config.toml
arch = "transformer"
model = "CTC audio transcriber"
dataset = "two synthetic voices taking turns or overlapping, over music, noise or silence"
train_examples = 26041
time_shift_ms = 100
n_mels = 40
hop_length = 160
input = "log_mel"
spec_augment = false
win_length = 512
tokenizer = "char"
vocab_size = 32
norm = "layernorm"
norm_position = "pre"
activation = "reglu"
mlp_ratio = 3
head_dim = 48
fused_qkv = true
bias = "none"
qk_norm = false
layer_scale_init = 1.0
parallel_block = false
inner_norm = false
moe = "top_k"
num_experts = 16
moe_every = 2
expert_mlp_ratio = 0.25
experts_per_token = 1
shared_expert = false
subsampling = 2
layers = 6
width = 128
positions = "learned"
residual_init = "scaled_by_depth"
optimizer = "muon"
muon_scale = "spectral"
lr = 0.04
momentum = 0.85
nesterov = true
orthogonalizer = "polar_express"
adamw_lr_other_params = 0.0021
grad_clip = 5.0
adaptive_grad_clip = 0.1
ema_decay = 0.995
steps = 7600
batch_size = 512
epochs = 149.4
lr_schedule = "cosine"
final_lr_fraction = 0.1
warmup_steps = 380
weight_decay = 0.04
adamw_weight_decay_other_params = 0.01
Rows from block 3 of a small CTC audio transcriber, named by matrix and row number. Rows with one number within an expert belong to one neuron, the router's apart. Each number is 128 + 32 x the weight over its row's rms, rounded and kept within 0 to 255. All counts start at 0. Numbers have three digits each.
After each expert's rows are labels from the 100 clips, of 14848, where the router gives the expert most weight on average: "strongest on" is what is common among them. Only what is clearly more common there than usual is listed. The data: two synthetic voices taking turns or overlapping, over music, noise or silence. In brackets: how many of the 100.
# router: router (model.blocks.3.mlp.router.weight, 16x128, trained with AdamW), inputs 0-63
# gate: expert gate (model.blocks.3.mlp.gate, 16x32x128), inputs 0-63
# up: expert up (model.blocks.3.mlp.up, 16x32x128), inputs 0-63
# down: expert down (model.blocks.3.mlp.down, 16x128x32, transposed), outputs 0-63

# expert 10
router.10:091103157120119117153159141131146137121113162124168082168121136142105175131143174149123167158098129139130145056112094171079088089132109040155114159153168134136178060091141110092118124102083196
gate.0:152120147130131127196153091146125104089161036104064118075140125091143127096108130138128135054114152116132146147118177062191159116084136124164190136122127094065135132103133117150117161096154092
up.0:164107143125150107188123097142127111080187053100077132078127124083142115095130129141142160083114137110137128160115185074214137120074133115170166136110133095059121131101119118164124151095145081
down.0:163133105066086174111161151124111110103133144190124142111100128102108134124111139116148047131175160146131119053133118167151154189180107164187139132145154146122096146173141113139122078082127137
gate.1:173090184122146064133069119112132139116112063193091092157152087145120156095157190071098101162157071082148148127180106150133132116120116157097119113099159123085122180131117122099105119100058123
up.1:125118064144129148144152123182106122156131128103156109169146158113162161120125105111160148153134133152134114118154193164070135106099131123113207083179184139145128110109113109140148084101210143
down.1:155073120143121092043182162115126062105153123115127135217128179134129179124139148157096121109138136126168099099127000095155180097171114130127144126146158118185097152115096152096129146125117147
gate.2:141162161178123105161110139170119124137092119079139138095171113130141075138143152060053193164141124124078129117138173103097153086163102185141054143157057116134138162117194127123068102115086137
up.2:135078092083131147103150099099137121164156138156122106154058131129139158131090086175181056106113159146169157132127076177175097162088160089116181145130179129131101108139065127119172146138186131
down.2:108092132137105162160074124117164109155090112175095105070130112076131107118106136118060119126110115183133105117209185138125133126106072136152107090148136142179060135189121142136171153107068122
gate.3:128162104074151148108125122199124109133160134175128120126137113108126146127128226133138115170172129141125131114156133100061075160140152104068148110149136109137126113153138139128127152144104118
up.3:166085126138107120092130193026119170136129136105143174158132151159127123123130089161132164080075122135149156128112185151148202054127073164124106178128137148105120150110114137134152106083153105
down.3:138100186146081143151113087118138142175109108193121101137104122097148111152097106119142146110167138132129155115119109176151132119129111142100166156100041050169191155117119152133088136069098077
gate.4:136111126138071130131153155139114172134138119218127120120141096136158096129175139116164134129073073112128084148146107141147099114129088156134056039135134108118135185161130113086159229128126111
up.4:140101135145079139136166144139119155149136128215114135109135082131143108113169165102155121137077071102117069134137095149141093117138103159124058031152118105126132173157118119084165219131112109
down.4:136116123196211094149150157045131160072172096129159159138154093123204123057137103185123083103081094130167099170162140139054083158138096113114109090120145189111135093055129102086123120109143098
strongest on: second voice: none (100)

# expert 12
router.12:150137124119110128139092094161127102072158113073143150154094114123111143177127190184142101144131087172113097142168095197196125154112107074089084120196160146101122134112140141113193108070112169
gate.0:161116116146183066114133177160129174135121107103162161110194123190108156129072171148126144146106100182181066163142058111153095160103119093117110096045156140187116133124099125128153156127101086
up.0:101151094096120108117201112120136120199124136130189136124102123127153075142126101110109115118141124111091143198122151114189055137138120159149095111152132139135120118151198105087145095132133146
down.0:108102137114140082090080119132131136127132163123071170123134202181113095142044131104120067145102130096121116113122135092152145121161133142129203141124147131133143091165086146144100124137149085
gate.1:159111114082164066136167108152135109115158173102151135101131143147125035103177110122090146139131109167099131054139156124172120064047099088131172149117109091122128202137097165138102125115095150
up.1:148183075184053087123117127126127125190134174161141158144152142074154165101116134078109090084094087147105075182077130089136178098096155160128095143077110133083120143128081123129140129195140126
down.1:141122139088159114070173175163129117116129188129125179127145138131173118103103189102128109113135182102145152108113144160139122144115131107108137112174097101158107093114131105077157101105090114
gate.2:149126108123146187126141135188110162112128111171146169114157095162155141098100114131089098111053139135125143122135128102150193143113150145074143096123136156065136148132121115152117134038183128
up.2:184185075126104149089122143108128083132177130116144134204137106192114124188104154120148110122130176084119073156147152171106155133162166102142132149160134125072205146113092133171153089102086123
down.2:120074132114110120168130117098109112114068116098105166110102150122100119123111141112143097159132149119139151137150124117165055088161141142154124062198172140097144099132146142083100133139155088
gate.3:088108190155134179138121114155118120100150132130065130121131130123122202152082117125165068189116130088157063171120134108177129180121105084125098089164175128158144128131149147136125092102111162
up.3:139076138107215155130137170076124097140112110081127077110184097108126066132110110136138181111096157145154143154113187174113120187127089105170171076084099150091118097107123146159149190156077125
down.3:063135170130130134185184086181169144098081141128130160122075113167081126156177164148157066145155069132156110150143075151134140106132100119136104144178126151101122135116085154116176137128125135
gate.4:148132158150105130147097059096129155151118107143118135122147141096135175104201135154090097121122165147098140161119158141076137145134170083170149052086105132060157187142071129116155166105143104
up.4:138130181190161114156074168156123097219127135137089114129109101141140083095151114120167115147112146127148140117073059099174084141211111180113143189122113118159086118144132113140117149145128199
down.4:164115060147122110106115072160122138138085161143122154143171116167143143201158132101148110198164141125124150156160150104093137134062172091129099099183183157071179129082102146113131118099181150
strongest on: text has "pause" (28)

# expert 2
router.2:114131091098079177108113108057122155074098151170147153206174145182109122113137166113105069125098169101112147186107182143186144116129139116089149129111126125078148160133096104100162128116141126
gate.0:132087120047082113141141076177141154118100114139085125073151175088135163127110148105142113113084189146111173160055172147116185142057098149150103110097144129140154121124115106147160153083093156
up.0:123146150176142169110099163112127112137127132139073117126070056194120055093127125162109122160177083095068118114095138099168140129138141146086098167144137110163108124146094151114165096154142143
down.0:116130149117071107138088159189127159113065110147155162171136140134111127109144153096107154150095123119077134074170126117166110145109142141093127173119155145046058196135145139187173169221067093
gate.1:064079134140145146114152120117126178115119097118094201118168161078131138205120174100090155074131157120103164139096140158098125077179140103218095102049128153104151069126175144129056094142144118
up.1:188146083120106141143137143186132088156153132156140080166154084154155140026132105104141113158089089128137086115124108105153143205044103140097164148201142092104092147144110109109176135108115136
down.1:068123125200159105138125105135138165135104123125097128103132055153099128164165142132136150159085156123169167126142169193101077161131104085140121172152052166124164128121136112169157115124145129
gate.2:102125167183124115123111092124122114114135160159098194130140151138136138155140086107135128094117114103110195108179144140109149095177134123185143096128131174126145125136142168138056085143115125
up.2:128154116175107141144142125149126126128114113126105174102125161158160088175123095075092146131147129118122115094205155130170129147116117136136112094136158149092158102124137129113100092093151171
down.2:098119123182056119113074090146111135175135075151125072173151158148096118117150153107108134135170095168156110128101116117137125144144175149175159127128123130167124083140102182136163088141147090
gate.3:168150184117152073166097069154128163091110133113108088073158153113117208101142070174092080176103123121177077122152156114129108122137132143109081174124163166071166162138112122140163075087123093
up.3:153128142169131088149128075176130190147114096055147130090144115102135179121115048114074105167083115147118126155116181149125133085103060127154104150166130111078160147137088139147195108075127120
down.3:178093193125138115143136177066153096121136132128153162097128108183147102133099102110143103068140126134091123075192115130113072094136073122111083089166170123110142125102116177062180113020153110
gate.4:129106140161104117146127102084129133140106150183199111159117144103140148055079087136176149168140119123111126119131104096094159173165138158114079129115166150159158137126149108142131077099107156
up.4:152138132161201149146114118163126144115126163076107125108122088134124152165104120133116150153087124114115137139134226138082103109134129129144162138175124150062133093076121133130107125110140143
down.4:121082135092085153106174143171136042117166078137088145163209179091147139163113127137110097175126154089097105126105123182168164130140150158151151110056131114111039131141164153120146161151142107
strongest on: background: everyday noise (83); applause (32); stream (29)

# expert 0
router.0:127151127157145097142097138064121144139163084123092084083133110173123122136116070157142135133105140137128169170146192109120157100121133148063081159091135187176158158118133086106156087134083128
gate.0:182144100125124072147114120157124125152099092129119121128151101097137123107141182138112128046142184196120165173097175159125137145119166107182154120114051067147061092090137109122097104115168114
up.0:093140143193164091158121089131143119114117126129120127152127184095083128163144130158095159143103075142111123070193103147144105110125140049123153132085131112130125094101169138136109208074146132
down.0:154128131180129147099169142200131148105079100123135101181156108131095158123086109095151201115099118171153144153093129166142150169151105076150110085165119123162084153129106098185177114149061090
gate.1:101112090092099153177064169127121162105068118089125116121140071156135108106166127086137181173191158082203164170161100108154139148052194145166152100176102107137080143135147135100131114145158074
up.1:175082074106067149135114090137138108092145122121140129125086134141100152056167149084166201118158182159184170141119093131078136131118159142153118102173119107108129192131181142132122161171159081
down.1:097116101118067169144077166113131088108118144128162137150159098102167080088181144082124107132147130147197191179126114133123143144169161096108142103150105146155109086077152129132141153130199100
gate.2:184090128129127146118099130069121109088171061216150136139164123176125167134152118129149101061148133100141127124101165112146086124130199082168128169166163159094118120111160112144114104160074109
up.2:089099082135151157121103119110138144193090152100097110157059105069125099139087122146102116186127129106131103141203111109159098115136064107077109076093129141121111147122097150135129076096114167
down.2:151225159181119089106094096118133079130112109190172114083136130140111143152056105174123095137058124104092149134099151139137132128109095164154175187103114128152151106141104129167114086142145133
gate.3:114174140125129158081181081156120119130128128165145164119144109120116117162127102096109105131096148131068124097163171117150144142120181137123148138195115201160121127108126124120086159135093159
up.3:205142086117127131153079154127121116109080104112112133192169118121148111104153134164160102139116122162138120151084175169086140109160140133110151146171050039100103136143144120137128160109081125
down.3:165062098079118094122106147154128144148154109141143171129168136108109124144045147123083152150166125095143138110116137184093136142131179112128084111107105148101161149145106116124149145170096135
gate.4:171158165094244129100099136146128108163104119123128120118130126091135096188132172103123140174127141129089145111136115111127158185071147133057152135191089104125114126110094120141130141171136177
up.4:093141091163118125168130134139122122150149132107181172128129062164151123127130102148125124178100085120174134102147138176208114128101150083109129093135235158121107115111066130082133075130162073
down.4:097075164129106085119139133158156106056139149098096134143141166143125101150091134076078151128117124084149198131129159083199146149111064182082141105072145107181081163117126157210099130170140128
strongest on: music (68)

# expert 8
router.8:127107127137167151075195087122176125110111150136122103166153120136137079082090165102091134138113084167112133064121112141135154100110142083156146180136109142126158077139086143106102084100169160
gate.0:151128151130117161117099142196127088098163113157166089115170107184087136128116123141154089079176138109109082130165119088219145150119183168056189151178151099150124223131119136129147130130142152
up.0:091154107150101094115117132132127140118147191118140100087133094192132150125096089151060102112151104125094185114162122117099172130138168156096131120142063147141108165141164142129192135076180137
down.0:131097137125150117110193131137131160154109143169130130136170177083130102172112163115074111113137080118142101099142099145147159183186119099110136169091127159143086133116108140124093136165139182
gate.1:156124154171043092138128144099131092129155065154163117067146129069140146148119173122089103116084122170142143128184126164132117234073124156106148155125157160131078160131064089125083119061143120
up.1:167147122059150208142140066125126169047103105093109135089154130140114134128160164132133145119083106120123125079135164151062097096209113153087129121126122109148130122152106137127080127171082141
down.1:142103127125137152095133123153149104141102114074119171145135112164177084143140146143099125053193113160092110073147131116165147158164069127116089141183139086132126070085121149107102116129191106
gate.2:165103128122068113113162146127128128107137105146115076144164142115100092135114185092126140147063114140102127155103128077092174066114146120175188146086133207164148158134082114150125136090118153
up.2:178124136101113125086213152131116129145130131123110112130150132169138137090124224117125176115114120126136142121155112156156150111082150064191185135083117135115148121138162119116105095093128166
down.2:110093092120143174100109091079103104168074122147103074100098163159141156171142145159157100119140178163130103118178099128151158107114059130110150082133146082181146127094129078167178092111113080
gate.3:130126099117175125129163109134123061114104121138110149087148163119153091087111105100140108145137064135137126195154110166095122149139120098187154146134100151104161149130161144128106044093126148
up.3:115106084138178119094143088117142123149077116067114109126090093096125121073146093151112111129148098135180171092160123162110101186093137111163162111093097171137068150154168156154038099113129158
down.3:103131114127117076182090183143135121129093075207116138161144074135129177204106122156122131207135177106101080156047091138143122139097112156053151106157150132177138155148114119138181146143091101
gate.4:101145091114137147152165088187136113109082103149102116100111163131124109110203099129132190161095145142102144146107050126153124154146153125175168090137140086177057166155095122090106074084150139
up.4:162179121120076080105082127140113103058140112147130133107128176097118123189173206130148125131100146191107137100195119130149127129125115104145052131141129118170155099147146126124156127107145197
down.4:109099175099203112137138147135152133108132109118104110126053134185138119105138109154172089105165108074138180048074139156122149068164135126171129169167136134177125178106118151165139131132145097
strongest on: second voice: none (55)

# expert 7
router.7:079158115110104141150093081154112111066149145060123097168102113103083138148186116073158175129152175157154085138151120193121087124162138070129113151103113092136140087112143102158128113104113118
gate.0:106142169166155170156122160092116122192159111117096136126152135145147153096143131138158150095125163093168174142135111147151182080140181121079116116083139173052072149159137127111057165068138079
up.0:160145156155133098156105072161124116137112069185070054105114101213148065116173110071126144119160138191146104124109107155160180063115095060109173144158140103104162180116117116148155094123130104
down.0:129116078083122154083132169114139143161146162061097121137066147132148123122146120162106108064090125133059066107135142110129128140183126180101130148144107147123124126078123102137109113127142119
gate.1:179108196135034070155173089156119185126095089088141129133162067133099132077131123227140155119116076112120099152159136126104179158118189092131135168138126128156134146099127106105210177146153123
up.1:139083150118104104094088128074137107179134146140142152117028157140131104096145177147169073091141145081099065174113129113105072164154142097120069125176160145110229123128149137135167157084131165
down.1:143141122154070149101137062132126172064145129110197115081135126154165210142124146107144120119143147107093159097168168121136151132140188122149093144098161097155128150081117176132111089149173140
gate.2:104106089057111081127174123107128061155090135114129125102123237107139222133049141133160079186113130078125089091167129128100105080165138078149135120093099176101129127131133140107102113067107148
up.2:083135068132111134150085127076125043076117155165190130080134161073146112108056132128103044125111155161120135113097122136058110145186122068134129105152123178159155106159129133155185113178126106
down.2:188118106117192078135157082123065091150091085146105182161154111170133178108143105183095118098154144094140020134122073092163127132185120155122164109124139143082093085126158134107122159162106132
gate.3:114151077113166142142101139116122103118109136107130153107109067164121112176104095163118065126121218109096087130122151150139137134147095158145160063167105177160102151109102116163134107142181136
up.3:119057169120159086165098128150118156125137094109121175172097072168137137137146178236129085115121098106156108112138131138123124139160085103121157116128104189105129103101139112098145161058121131
down.3:127159165121163113140156105104158097091135181155104157098087149055111162095159088072126045137154146188117118109121153166134126151120096078112151150135092089165118140146094103162106140155075093
gate.4:178096105116067093096110167049129092173112125171124102159091158135123110186162196101137150140112112100165104111154153099187126119129144098177171119108111084057119105143152120123089083078088154
up.4:140149196157166174121181112153110155060125195179138149139130138151114119141126109132151180157122145158169109118099127119106111204128120146111174122104154138155112193134130139158056206102153094
down.4:078171147107151151162100158115104119104123142130137144142142138125160148178158136106114143104124159146102121179166104116137149095152117120063145058150126130132110089097165162095201129155108126
strongest on: overlap (100)

# expert 5
router.5:125079128135089058152111153188151136160166115106115129084137150082114133166163069194102156119096125103145166140061090106191116157115083109134101150088113079101076085136159117136148126107124157
gate.0:119119138140180165137130056135138140150136079151063152126075071129084132168108120148145112130189163101101109134085153068193137160144156155143197125112145059089046190146105107123166088110140129
up.0:130180071114148169143126145139112168087086180139112102162127104093124169098124167171150145158106147111122145127113139162102116089065131105158118159126158154082134115085102137177055155074142089
down.0:140131171073086132087165154081156108120152134097160096101091175131148195155174083116144108089211126122131147131137163081152099159131157142176134101049186113117103177148085126176104126067112154
gate.1:126104107106143149082168191130129111104142159120150098066135145091124096147149174139135198125111124127113156153122110179152064131048095109184085123128189113184144112124166150155126128080104142
up.1:126107158131085138152169194092121091139157138150134148049080160110139118078099166207057153105122098147113118078139122138155134110121158174110129127081166164181157139123119142146069156167171093
down.1:123101124082092119090133182162160134098118175138121152149119123152163120199097074146134122140128091147180120126167131168152086139171172133098096179135148093147118100075099173150104102099113109
gate.2:081134096140142130157119167174142112130077087125152119132165120124102185116136168169142175118109087105149153172079122141088141172075183066108156135098145123138103118126118115102154216070137105
up.2:118182078175164123090158120146130107139114130135096165129120084158126123089094139118103070096107131135111120111214096108161183125104116055130128136189203159145108120138072161097139114149163106
down.2:118103146099150116148109136138128108094145149126135121148134131089116134138056173190063199106181094080132155131101100091186128159154094098095146150116080130124132123098192116124128165130086164
gate.3:158170069140117161155117131159135088132092116107111124079129166202141195061127076090097134079140140145155063146133153119126171091120146110129140180142072121076178126141175123106139114120129108
up.3:156080132192121125071091117094131141105108119137116138098079176077124069187140154145172126146106095143075174151129083175139079156119144138166110093117180095205156067129102126172134110141164123
down.3:118184136122137130042113101187117142098135128075123088128123119130142168140150135116179142136157095101137113079156164099170133088142109148139162155138098082139111069110106159160119212134124145
gate.4:213085131088124155142128135122130089106104088089119172124161146158135162116147133108174114169100192089096123073152064132063165163124119139120150086094135143156114150113112108110076137139095067
up.4:163133142125166169134136171168128106125076140183135155106159102159134122125140128182118157139103165132129110069139112115091127126141133132039223140100157130107125119089134132149146076132147095
down.4:166124096171144126088125160125137156149096120107117130133134092104092128081127129115128151153065117108131121105133106118120100202213166090154131060124154145157188086116105116181147143138163090
strongest on: reverberation (62)

# expert 4
router.4:102070110146133136109172125141171088139114129082129118131064151095089114108135136156145115126034099160152166114157075109131156067092138092154083137134143103069144094116155147161094103099150128
gate.0:104141089153128125154153091145129108105152162116107147117112180110143163127153138129123133127152157030108075153113117122089147113134159088131086182172121203118102177118204132080054113069093126
up.0:150141129112117110113108177130135158116106070148089098131177157108137156049102117135142085116128102147104123150117073204128143179109139158161098162089116115155169097126170173194089104160162148
down.0:155133111114158082157079083177128167121142096153133127172096077117140074096183159148132098138125148110078144158154086103104163123138115108128148139148094164098108120035205125183164083132176114
gate.1:079137137119113075137136114191119103137153108121110143132188137122126120113087160133214185161067122144135111137055123117153125160162155125131131112126126106137117157113177106131173129131090078
up.1:138157147085124120170165125156129161100150045142116123087115100171138140160125145104114145213095133146128157160141135070104147186072097180048120066181131108125120131134106141134142139086046080
down.1:206155171142158121093174153172137088138162171112107124141133132182180162114162064152126076098070111141115151075107078096164115144114101142115132104124096127106083162079144182154139120129130134
gate.2:174091141119185063099156126157133108197096108132115118074156139099152107113118068151131141125122096156111144075135106072082116166094131111188105104120135152096087148159094137123091119058119117
up.2:138105130097046081145132142153136164106137139101106148103063122145125125142118093154134099131076112088097129137114137137185096129139136137095103186152158064127127116112102111118201099128148109
down.2:107151118151193139126155085110137140157090118133107142140116153102091082104094104123155089151156082153131101099137095105134151072156131165175135095114123197128203114127122105115115094080142115
gate.3:107143111108156122102147121139126148115139173114108079158156084169100135170138128112117138120155142117123141107132064147147187163137061068133127157070150185097093109151086156123093114083179137
up.3:131122102117139135109168104083135139137109143127087132149124174113107121090138100152086095160136141084143162177154084110195074068125174147135098112109112113130147153117188134173177122182072186
down.3:112058175139155131118104131107135159129156108136106160113114147115164144079167131101098104047205153095119129068131160100104137094145167109128151159110134099185156069141074155142139139076129092
gate.4:138093134130132168146077092157106138142092108184164128111137185141163195104141157185103127137139099149151101149098186145141096198152125185112119127199130157137118181141108104132089049077131171
up.4:137098121137153177113134111158113127145120103137162106103090167152132190109137147202106115114171104152153113119138199129141111190133132170095095137153152146136110166137122130125077049037162135
down.4:144093166121164127077102193110117156093156096115069105143179119125127143191116087126071177123109096176130149145175099205181126056089164136141105151158079112100217099095090143179122160095116145
strongest on: second voice: none (75); reverberation (70)

# expert 11
router.11:085140088185148192120137067108125093112089165128183168129121092075148121100087110059145101107100158086124154151125139125091094112139169115121094147204141129162089161179102133164136160173131123
gate.0:136130116133146175106181132074111105157078174099087169105159097138142094216119076102158119173149114147108112124153168139133115178098130099112107118102128104088060146132170130110138113123154209
up.0:086077140115099139145144115094125101128142187172131125126213142101152098082159077092131154130102183120125100106102111158103101123129114130089103080118162147091089170157175114102097131156086147
down.0:110104107172178130169138144157137144154113132120057136194135142102152126108106156084145074111116156128138157127159094179209180138124122125095139196102110131171160074103138198120141166120128076
gate.1:100083179179132102144121129141129127101103118142058077203147114130112145144175115147161132136190125101206106090155160147093103149128135144110138087155152148099121121128081136135152044140151089
up.1:134164081118187116123136056153137158121130137087164190153168162152106152145150184099133146100125077156083131167080134096160148148089111120180142211117090147149157101159125129105138164130126142
down.1:138142067133107129158152138079076093103137141133125137102143118184139126119098141122126186186091130121120076127126137117116170123210133133099171075171150171160110180118142081133131116138128138
gate.2:147171063107171119154142180080126188121108142101091073074109099121153110140047120157154110167155146092098136104085134122117147110100079137025178108100110080161151108145140130130153128126110121
up.2:094076189119108142123104113166134110102157093177119167183170150108115145088201137098101100134138142119159106191178064106191055153129118121170107110125154158136161153134111126124128080151144115
down.2:125133123198136160157114098168152119155181083169127158157115086113115132103100122142123157172101110129121131123170157188110110157121163139142118164130106155152114151123111110169103178150085158
gate.3:164156093097051166109109137113131155148191170194102155115128146110138160165153138167135128109146146088189092170138121100161128121075144087104065149175127099071124167131108125102203106127108090
up.3:167175177118092144128081156156124137067141159149159155070126161140134120170116075089161170123108144126125073098142157150114160156131120087113093165170094131177193113117165121140142107038125198
down.3:136098070176149114095156106082145107125104108110149100120095106093132173126101102164152148134150134134116127094137125120092124099144143141227104156068137122144115041194119144172087172157081163
gate.4:207119121126141104177155118156123149127183096118078131103124079157132124152043126104121173168124045151140098083155110138104142121091133183114100115099148099154106146128134105146167106142110151
up.4:181157154102082124172111131109142138107120127160140144119127116131115162120158150116134118149070052139142091129140091109064207163139089148085100119125144168101125135133059131109171195080105117
down.4:160162173137103093193105086076144177083166157124168140113081135139097102035141091110130089081091120104095099122191091137073109078149083118171108085141113116112160142150170112131162133081144158
strongest on: text has "change" (37)

# expert 3
router.3:126129143103161108115137110128150123125158057119080123117131078161131127148098128143132101168121097120111138090190123118177142158104085162044115147141162122143111067122097144115181053141145205
gate.0:137121097153088139168102206174112160117106148147096141109090053152148090159127093126110186130127140138115114107125129138097147197149085105114101153146112146175147061140084140137131155091135156
up.0:133172174188105119112083096065124144136053145130168154117132109152153093086171106118120140134058109109113122147150069152150120112205162077113160144154153163131174165145095112111114099178096136
down.0:128137140107121166163135168133127112096216078150132115123138116166076092137098128165134179125133146070092142092147159115112128150104107172145124149071055155119131146119131106131129179143236077
gate.1:127089145084170111130148120159131105129146177077132071174087172088138124093107102050168115147193163130092131128078109119147102099068093084189143116106100121170151042139083108138121139130174186
up.1:200123140057164118148143145146132136123147175163124114113121170114109104096087064114122104128189124128084117135092173132146065124084080092141106103108132127105163082139061141160153109108180170
down.1:109064097176109156159129152115127113176143131049133080099178116142105101059194143161171110175118162200097146173153125055101082115128071071152124072117098163125148150132136101093126127193080155
gate.2:130094137139105088156121128117142150120165144141127152128091097066079181136115126159099148187192190135149107133086145202163114170139135138207121125127148154178099152131121139126123109139140064
up.2:180144149151136122096119107126125125137073047081098059134141136140155112120121093136218105068066124182101146156117073099064158120140139117077163124123121121184156094127163128119122153139095155
down.2:121101132132190152146144100129107118080086189145120097111139150160147145109169127092107130137168136087118086121184168110101079166103143135124141106141124111078115205109159114164046172165078178
gate.3:084134093140122145124100126175133147192165121224097122097160149164114067134103100075157142048136123108119076127184104095143117162119158156191127099132130122129075127126125129148163078152177087
up.3:105101181157144112128125094143128137124094142135078180118158144128140128137126164147105131113116140102122075140181144137242104106143151075159118137156100097107139069139108130140188183066102117
down.3:059107114165113166131128135105125203106093142167059137117131160151163154151110140143160174115076161106087172168115093117097123112144163095131151154191072140095160155143129108177112151100132107
gate.4:124172130124155040137130144105149142164135150163136119083103132143140069093076186149113186086116097120197110115103097083130133137115111089033121190090155111171129169105140147135140164183071137
up.4:084123145153166187108060124096131106161100133100107114128117070186092171158144111130144142155100104095157135149109202112055127099132133102109138185145133105085136109113158138135125108111149082
down.4:100128117118125067139145110153142136165074169168070140155082154109171139162109129103145146105135194119132131128119089156140174126156151088144121109131131146127162097122084162189184126168051172
strongest on: music (76); second voice: none (44)

# expert 6
router.6:141140201101118177132193150146149175132082122078156081193123122139142135114181132078164146117114104134165097121072081095088130135134131111201225118144108110172148172105197116075157087124078160
gate.0:057118109122108149117097122183127107094121118115077159119192172124108114082137164084112095115097119114136144131137083092146146109136100145164098147130132095094081153144151137136094126148169130
up.0:130171102138112160143103102128136165099191100171138161142094060150090104161158157172169177135119161144118101188151162129125120140122110118066032181131147110188120082125131135143113171092127105
down.0:120172167147105089142119126152133128103148137143042170098216143166136124096118127152120107114105084128109133120139107125135144124148065124099141134141103120065078117124171125158147130128136166
gate.1:154182097087120123088145123160127113075183122152110183144128142156140084132145163086159142087136154139110181131108207086115079122093193104119183123108129075171072130106128147061202183084161116
up.1:170128115085168056106107176095134132126177124139102153085137154110121111167133179123175087115167162117098127100121177073109132158103143174131178178107116143169098121067148123069132147064115115
down.1:133158137062135167162075112154134113119174124156145076146124110152171089090176222117099122114085123176131086154113152082109124103173209132152128088096160146153058045078125152134093107111189146
gate.2:109101143164126239101194120151131119181114103140101157097135142132136130087110060121066110114053108112093112129170117119187113128086090121125122132081184135130158130151143137122128110098158156
up.2:113143145133121160119139152077127145066128152147114083061162184117132105157214142095080138114109188109131164127067139149164106118075093061154138065119109134173098155138130138107106071170135101
down.2:104158102119153174132131129151141133140166178157146172135045045109159122076102158130157121106150097092121165148160092068127122148216136139107123164114130149139145093119098071134117119072128127
gate.3:139125115071127105133199141116133142118138118176094113120132173169110123075176104096090077115169135139132087172119156162146145133164117130107211171138040112104079116076152132124159100163099131
up.3:153171122070139135146075117120134147121121113139108068164136105096114095162158133179142150169188133085185208114145083100160162144156079074112114105047135149098112146101143111118162069100158132
down.3:151052177154147052124165145124111083137138116127112129120161143170133144145126180139120120068111200144088081107119193154112110105125158098075134156163009128161159115162137106077116189135135174
gate.4:123134119124116101143131122161125128115108072056114086096128167082121181183179173127128111095126167132172158109136149138115135125145130069179133104149092088180138206108191125092088088109149117
up.4:108135144116117123140213172120125148157101135207162170124139109116153142073123125145218107147110081097124131163101119134159145145119106136150162105128131144161126088128165115134106171155086130
down.4:113155064178116120151046139078127100106131139161041164142151127136093042131109132155070114168164094163104173079116135128107101088133112125098133127156144188094081143137094134187122161188122140
strongest on: text has "sister" (29); text has "six" (26)